config.toml
activation = "swiglu"
inner_norm = false
layers = 8
Rows from block 4 of a small self-supervised image encoder, named by matrix and row number. Rows with one number belong to one neuron. Each number is 500 + 40 x the weight over its row's rms, rounded and kept within 0 to 999. All counts start at 0. Numbers have three digits each.
After each neuron's rows are labels from the 100 images, of 14976, where the neuron reaches its largest size: "responds to" is what is common among them. Only what is clearly more common there than usual is listed. The data: analogue clock faces.
# gate: MLP gate (model.blocks.4.mlp.gate.weight, 384x128), inputs 64-127
# fc1: MLP up (model.blocks.4.mlp.fc1.weight, 384x128), inputs 64-127
# fc2: MLP down (model.blocks.4.mlp.fc2.weight, 128x384, transposed), outputs 64-127

gate.20:504481520425479513477428510515518477557465429617554479484504458461470473486520480441513522515508532452504516401523442510570457501532420529584447476573496491503439446468530502540536486423472510
fc1.20:542490495495495534540466458528489520498475482498554419483506468524521549485460496424455516499477520512437531434533431461555476523499401490504488518514421450553518479508533534532504437439510488
fc2.20:505485516508469494566586462433540379554491454500471573476511516479467503510479474435474488486507539525455494540508487503473496488460462430536517487498552502449511533550591494625478468514487495
responds to: numerals

gate.244:493450546506561433467481555451509503507541502477412534539608487505476520580538517507485532463500529471531542463458473510519495529514530438509390527535458563434476531507531522538515524518515557
fc1.244:543451495494545466489417508468523448539506450457408504538500557486489503524538471503506508477510473566571463476466528522493492463508551540416506529505473511413489560444430480529474572555497473
fc2.244:540450550585497440463483526507523511447479471508551431476526445512482503516418441503468481507511408576554484513584509557513506493457421442529460574504433441492427520528470518461489529485490521
responds to: square case

gate.136:560475579438498429488463518474547494464538456513446493508552528448539464501551478471437538544513499507516489466539520478428522553575513432362437541562413530508566467498440525521484546527497517
fc1.136:455517497538471567478483485502493447548489545568525577496490427507496490481502439433555438514518494563534513517479513496416476491505526563473557461464485465505528460435445451452508521480513509
fc2.136:439443507492484568502521462495487463614485495506451538488497523462487519392573525523403537491387512488517518518473510461465507493479520524491534490482564546481482509470413458528418518490523479
responds to: square case

gate.42:490530521496470509469558486510515557397472460467534486444524465488494489463441478482478535553522445394488498531495439577598543589469485479517419493518532450456542486466556497543496571453491490
fc1.42:612532514493489442450505519459538463436512483444431513491527519492527506453475484499442599453517484503551439508584508538501515495536517487498386499561515539510536494460461446502467490494492532
fc2.42:456521480453491513459538461546507546481486482455447511473474499526498516508525513537590483437422536554515498455454505491424520520525470457503606603510459535572500556491485537420483458520458540
responds to: second hand

gate.90:604563513514459513516530512505543479453475427444450565494545513513549536495480503450428544460520500480521493508499457516478505489545522493485503511514549610383497551493533478526525483505497595
fc1.90:506508549441520589465515537460507499439486406532465508477537490538559492508536442502492401534480481473538444475545561548558407465485479494442501475463515558539469495460496498452487575581513538
fc2.90:461521438566473481543437536557505483566535570515472389484511533429480511553481562514524465488461541528456490384438509545523501467465504537486469497539460485556533489471484479461546448492527407
responds to: second hand

gate.370:442503432528470515443571477478501495477510525491457592481494489527565513571487507528473449552534569463462542508524448471531494479436437510503490380440551496520550439485521482471537515482545484
fc1.370:585528527438500522497479495502460533420494459503576514476486512473590488487514507575477461541486430508486503513463466500500531546477468591500467380508531494551525489459481425496554501480523445
fc2.370:551503487464512556520487476538530528526497551499611439468518538493492492494577576438450479428518455501545512489582478506450506522533455481433451557498436557533522602486565538553476487492522534
responds to: dots

gate.239:500498487489546494524499492519425520453576601570516475527534500545513487532478528483541501514495632490551508572532497500429460529462468494586488470461545453594540481454529498542567471465462475
fc1.239:541508504490425520493484498595502424573555494435488533528514489472562478481505503487515567432447520496517488455550539504445548501561515520471592557528470529464554445475504532558516511465467481
fc2.239:516499446507495519453649490484502552519491610477398550473490559528490482476548477472482501465507468535527484401468481488548503512519568453453530529501486491447573499520468509486511527481465522
responds to: ticks

gate.178:524535470492532491450420552476533439581473454507469469496510535494460482522514494464497469472510499536487523479541529530500535545529486554515490540505424511426562457481538493459544513465520514
fc1.178:507523430574525509514517529455482523478517473413479412501483513541487471495488474478396486419472501440436467592436519554464525488532576480529514549495526583450488476517483528489513500476436544
fc2.178:575506542489474466525573548456536438557497511521514499494487554452449506503518524486451450493450510520403513520545500536499547510401472456502544506518518594470422481537593511585475527509509460
responds to: numerals

gate.263:485551482473452506550474511459503460470515533491434543490563502489561462539547495522497476541476502527517556494541485465431433501520535489501512456448492565464481485497558556526530535545601539
fc1.263:441486466469499530505455540454556530517503519539479511558505483629437535506537512601618450528438459539480489516475488467460453435535545475501538480493540568506495499526452513468589516450538526
fc2.263:458559578621468439513526463541508374584488463509570510493513501434537468513507417514513485500483485480490508493485495558521492499410537446495468501515486448561476479524540509438461449503489493
responds to: dots; square case

gate.340:483542480542543569527512517524485482541470485474409503480529491546506515562506514537500460511481530592495467524542521635523440441486521531430486453485541587447432497449556604500551535524514507
fc1.340:542508540452539395423447511459461502422459509519536484476538477517540486522484521509567584524516457560545505458485470570544590513458449448476436538563499485537534512535502515502495522506455494
fc2.340:420495465511488514483452534510491537542530577518439414459468500520490488414532491467436473490454517457544491494451494393462498506488496551548537561474485548475516558481471416499419521501457540
responds to: dots

gate.288:563504549477497473487455496521486507467522457549557500411532560519497542505532458548574487444440495492493528477523541454418451527580532513487435508464393512521501568484509559446513492490509558
fc1.288:509465464442519473510538575458497445496482482601503518502533406530465515492457504447575555573587488480474446550507533543452533494434458524535533539566551492462547459518526511491512546564496514
fc2.288:552545492513515513479527498527516440520474431476491497451523454543487509509567482566536506404462516522473509457560486467482506483422433518488470502483427557550501566574558521503531453486491544
responds to: minute hand past 2; minutes: 10 to 14

gate.308:451525516512454572511489492583543523447487455505550479515543521500529493519534509490414444494538518470518512501463448546507492523492495550429608397502510514479466486465534502532525531485511487
fc1.308:508496493488493503494450477494491479592479485503437375418459600512522494507478533576473482410479501404500500477525512468506506475536460457541497489484479496468458572533462502449526453513449594
fc2.308:515477458474480468495528480560500541473510444461489510557553492461564508499489462479468497497510537507523487493494517501485501496505445531499485514496498549564461534514475510441524428535520603
responds to: numerals

gate.191:577499522436505458524508499471535558490514451514541423442507504490554540535499499501521500510507409523507493511508539573536488530527564534439515471486465562401364558554483509475486560524532525
fc1.191:518501492555550534441470515510465474601499556534431525476529494597547486518527472514538462461461510562491463512464531508419465465485520535499461499449512522542461446454461527494560517517466478
fc2.191:552474577583500454511524497477518506515494594513572573530498491546490479483510427537466481482552563531520499510493526553493529479548488455554518475518503504476503548555555489519527514529496537
responds to: hour 5

gate.73:559451506471503442489425513416513485532489496515522545513559530531514475489582506552475544479469484557492502477450463433538533480562492427515441522512508547493543519446445500498522529502490513
fc1.73:523489513501535531530628536467449462504466454524404517460525363485482512521466512522546493558499526540479458498567494627480478450454467544459494471495488550537465480485628522500529526535492510
fc2.73:501476529478453508513449432567530473554531544464531560515493536508528511518529479536516477542568544562472459505527512529428525462481503480395513614455469480444594513505513581508485513498454477
responds to: four ticks

gate.101:476421489568582427553498572435513528475499532518369560554541487571515543543557521550490519511511532527534510513521497510440468520508520472505407468521474525517455523464504531511509526529548548
fc1.101:476529474468435550555594477573466497500453509471505529473521395464503498442448506506519528466494428478463533537499500550519464481489455496537510522502493503498410401550527544467546472495492516
fc2.101:463569532528581453494466497512498517541530474523433502616494543512489505501587538516521533521409516481460529517446510461416489504538515504521521517551503542515529542489546502526522415519499509
responds to: four ticks

gate.17:520490502534508528451472505496425500533463598502457518502508544501511485483493468544473485482514565577458451550581476585468528501495506562506509495511523498538497493458504490488492366543485513
fc1.17:481452499542509498523501495462494501522526584434429520500524511518455542492509538578532505498433498510552499525524461538470480573587521478481532517473564469556547515454549517525495462497502515
fc2.17:554426477501490484521481469473506503463507464514470410448482588492459490478468464439553500488467550464388488432531511596572493498538543457462454486510559422500495526475558509545567603503495478
responds to: square case

gate.72:539465509528518506561465468579517532512472491562531496485524558445495480518542494473486462458477585495456498518506485525492415469555489523447428557422477513455557531435423589486521513504485495
fc1.72:551505473537510534499529497513505537463485446454431511483530503540559497481467525477554490603549471489539455575453545520584464482511474480481491508504541469550445496505445488465521488487478504
fc2.72:597422527544488480513545486364510454512457428531506563458479504482468552489473471507442445560588458532477532576517498505457547508487522459492569489536498516447470494571440489483556461530479485
responds to: square case

gate.123:507514507527513526527537477529473580465494490493609516400533475485555505525499447551485471535494517517442520569574504531534465598431538581484489437457515443529425537497520495419558489508516509
fc1.123:520428469480525463550455565452509461578534484541440502526444500522421527526547537472536470531472479520500482464517581498399455474591508475509385505492444537466564553494521524514476505580530515
fc2.123:591561533505497511525531497469504563391481503476548539497484510467525485472536448477453508558504480523400495537515479471428523492518452549481529502491492500469606540499474448473527420521498528
responds to: four ticks

gate.51:452521526576470527527512489589496475515534502439363530511519472476492490491523482564524470489497548535500517527477548464541392486452473552518494435455505466538441481467488558467567473487552506
fc1.51:441494499571485565527556483535556479505537531471402521499513477524447534548518514452543425571536538517493515513509511520457414480490555537474481445427476516473540445489558579539522519489534442
fc2.51:507483523548521505558515486509511472590454473501537509502476460545498510536516509576480519537577487559471492535540510525499510499396505490484528461516446504460403398543503503436526444519506463
responds to: dots

gate.134:534486434490466504489546476478456464470571585522451555493580518503573512543496488494522536513553602448540510517507488499460466473490522489490535455447497523497510490447481474470481466517463506
fc1.134:494465509438440489496474469481505443535506452497466446536525481479558467472538513573524489533480436541502513471491504457513521591586458448496461502488538402488551503531476521530485516507494511
fc2.134:608468462416515535538396443515529488537492479510538427458471483482460521503515503509494528530443466522445499438471477524445478464504567451490510481489568404544541496556479486476531535492475480
responds to: four ticks

gate.329:541522538532505534506428489536488464437464526439473503526501561512494522515520485501494442477489456545489508462452501460447350530505514527462485367452515484534519496453530573468568475511563514
fc1.329:532492460495495458475486494493502447495504512473550367463469553454449533496474521579473520411464446490422512537439495511468496575533479489556540508522501426492514538512457485473490424489451536
fc2.329:423431471478515532435425516508526448535503523505341455524492569499484477506470458493411458566527466541486477527437521469456514490586480466496547454497487510490418449476508473476474513529482534
responds to: second hand

gate.145:579581503526427534524525471535512471429480534398479539480551510491534529447479458537460494514468497506408534515522426493439503588466504549518521476466560506445484538469531507520487466495509537
fc1.145:354466455499533468527529540508489573524463473513469493522488515491450523488469526465512584446519488476519470477519501522514595405491483456525483578578453497510469437560521499536479504523443412
fc2.145:550424459455518527486511470440498441469501479493486514481509490538497483470538517524479502553519461535419499501509501473521490502443505592529473461508540503543552493479467410442504523493500547
responds to: hour 8

gate.323:500484510521543501490521552568489430514518552433544464505581500572504525499567500486504509491507523550407499516478503539463475543542488567556554493529502499465495465460510531595517428527547461
fc1.323:479467489458510506478514556509572532451480522452521557467509499503506601516530509513527485514500405459470529467493465522603481464503451506474597495494505552486497472532595536505484486526540426
fc2.323:451435526523538496519474475533542494498532540520532505439495521453487478516500602589478534529511443404489458506558498515477497490523437470430483451523502492418439518494556510565519464510519544
responds to: dots

gate.18:478516503474549501573517465481551488565515480420432485470539495467521460520465505569452463511482492490499460544515512539496474484478627496443554531476425614478469474508479503444501544509488558
fc1.18:485551470582576533518531460482454510583464529369453461481481541539461552517477482506488500475413479519415497582411461454468495423443535510466531475469494522488428479519496571497496489563475400
fc2.18:508467515577492472542537545450527427504509518495515576472511478481502476501541477449441557537563509547460477558455494515443490485487449459525510449508522528525514507548556531576513480506514486
responds to: four ticks

gate.47:567575541501517533477498517525458470496460524495450548413564473554458515456497468415463533488459483486490512437490429443503494484485513502531483549528483590501544466531512558578501484453497516
fc1.47:582433482533522522486581527535477432551430463511479523497529457462497528500489486422547536525596495578507488459466492557537520504523517509544467524523538402510538471503541537512458496500461470
fc2.47:520475478561521496530514540561503472447504549452549594475498472542535474573445500437484487503603500512563500560563486453552488497531523474495470523498473426550559493520590563516460507501496472
responds to: numerals; second hand

gate.15:567514486451496511493471497445444528450468470554615503475538613484544492512532471478444492462485526483505477576502465494522478503523538485504513455480549505434499540507463480468507493526485524
fc1.15:466505497522506515578546518488564456525506487487377524443497448489521514550513526579513479518523542539513520493498520513446469499484490467471442423495492503538497534490554521462522526514562519
fc2.15:504454506405439419531417451459506476567539526493541558547501562470507537482558479484522509526532515570470502498451502496428497477498543436473491513474506446464538539508473479510440514473482448
responds to: four ticks

gate.62:498463557473591440520469585453478521485495538487441531469602474518493565521526438502521546530494545500413517433484470517454496508494498564564514535548412542507481431501579550518497525569499547
fc1.62:472415495422456458529577505473516526532551463556480510471449516437488468478500523521528535537459510488536500586530462494548564498470442488432471545523511518488533536534430492532541514464489396
fc2.62:487462526501454508517570516583487527466479552488502574543506489426515547559523488534527466431514478506505511468504506476558494509516444455460451488470441483550546456538508544555599466460500517
responds to: second hand

gate.273:497516543538548500578464478498478439455506397605477509460553543524490490575465559483521470491501546428538504498551526545421470443507451422503380498457488494470520549473528555523534562458438589
fc1.273:506495449524483501535450500545467414522566500522525555499505445518486482513482559555496533512524565414554505512563569440420481474527453487571384492490575434440498544471479477564471506444456532
fc2.273:502491478473550449433482536491478539472484593501513513505513428539540500496538514489449508507455447558585475478421475408401511532500484508498526523547407513510509494531458494444555506506483416
responds to: hour 10

gate.380:558555540441514451532419521442479540469469499532540449472503633523497527484535437489477476516467457534459516506481477481476542516495541454444445441522423556509481542491519525461469523544524531
fc1.380:462390502549557523519541516502455497511514494529487536602492439570441439477535492497519473459531501520509478551449495443491488584542528510582532507483563456512532448462463455520524486471517516
fc2.380:495542528519565476499441580495500523517528496507538501383525528527478503474542455493486515424506427491585513497443510418471503504504480472459467463526461499445526503562376436522432542423496526
responds to: hour 6

gate.57:473501555505470522456469497473443472545482505571500558501536446551556473496508471454504481539551482424537547477497451466516470547520497436513422522502401487497611411501438491497471551467499507
fc1.57:470538496603519519469420501529436461438459554428487515517556478534486468551498483579495512560482462553544518500467516534462427542469523460501462510486510440487527533544572567476488484492507535
fc2.57:523515499525577478587494536469484509529470553479623575528495534517482477567517477439473466547546548539433486565567497461480467477532507482537500484462503465509549557461629554543599573492546509
responds to: numerals

gate.365:483594545528439522486537482508481484491521546440447563455554457492445486500494510446533494497539480573498555511510422543487581524478525514434501551500558557487485453479480499565490521473502519
fc1.365:455527504433528453482380516500507512483530547529521493509532518592424532517548546442536514524515440555489555497428461463552581485476504542439529545519474530458448475496418492596450537504514412
fc2.365:435447479443413499547564515495538502495504529533561439499459449389492568456519532503527483541462538514455514458502536526464509519525494463472483505538499499485477488553495537420484512591515501
responds to: numerals

gate.156:477510482527523484576508497492532458513524412545506533433498467466498531523461565516465511512499490391515554504507491423444491502480477444543413510505520467449465552508472507515506575512456576
fc1.156:515476473526494504515446485488470446507553549600478550545529485551476504542524557507499484532489625542539496567559545513332461457540494443519426495468521509481473497448516528564536506469470538
fc2.156:499477402415561476488464512535495499514513490532485469507527451491487474518475519498526509411474499433527460429470462391444481533511518467584573519530461505516495497500476498475576568507473487
responds to: dark face

gate.117:479578513463430497513507523508524495530480580529542490479563460505495503490546519520491546523512474548468556520483475488513548506470501506518573539524469519491436461525416466494477507499499504
fc1.117:394532419520522509585481523524523504526608519516496451538522581522457492504540501528482508591465527501464469553498574479501505471434510552510609504497574480489523435462499508489451517476521424
fc2.117:505554502489448515518518585490506527513493554497443427489515445441492522517475575507439478575429526598539531451446511556508515503515473472510476444473470579571452523522428509419472486502513487
responds to: dark face

gate.261:519530511420488513536536488448581525432485422454467499464509529486518530483490505447441511529532412426481480461489468514553512516491560520484580512523485612525499447508507586497501578502498464
fc1.261:499545546531472498452502464550532561481455482429573501492523481451526502515494430423480494479481475509435571479368405503586492537462479498478528479521456489438477482558519520495499529519517460
fc2.261:484460511510503494458494503450476440509499672528470443442511511566505492475523547546481495469480469490518499498474500445394507536435527569561476519497504485451495532517516443503494383556491490
responds to: square case

gate.173:478535517570515524552509468554482506425512477474406517465559439502480490529490553551522442513449495484497507445538518524513398512485424559504475459447521491538519443476539559506575530464553482
fc1.173:475564490500487504470480510508478516499487521472578467419469512456487431475481493571458523433504522425514478496491460502578614517586508409528502532513492476481518496494505485568439533518408446
fc2.173:493476466446405452520468472453498533468510506514410567619486552504513486457542490482458512585492493555470458500514498504556522487505469486467568533466525573457553496451495485560463524438524540
responds to: dots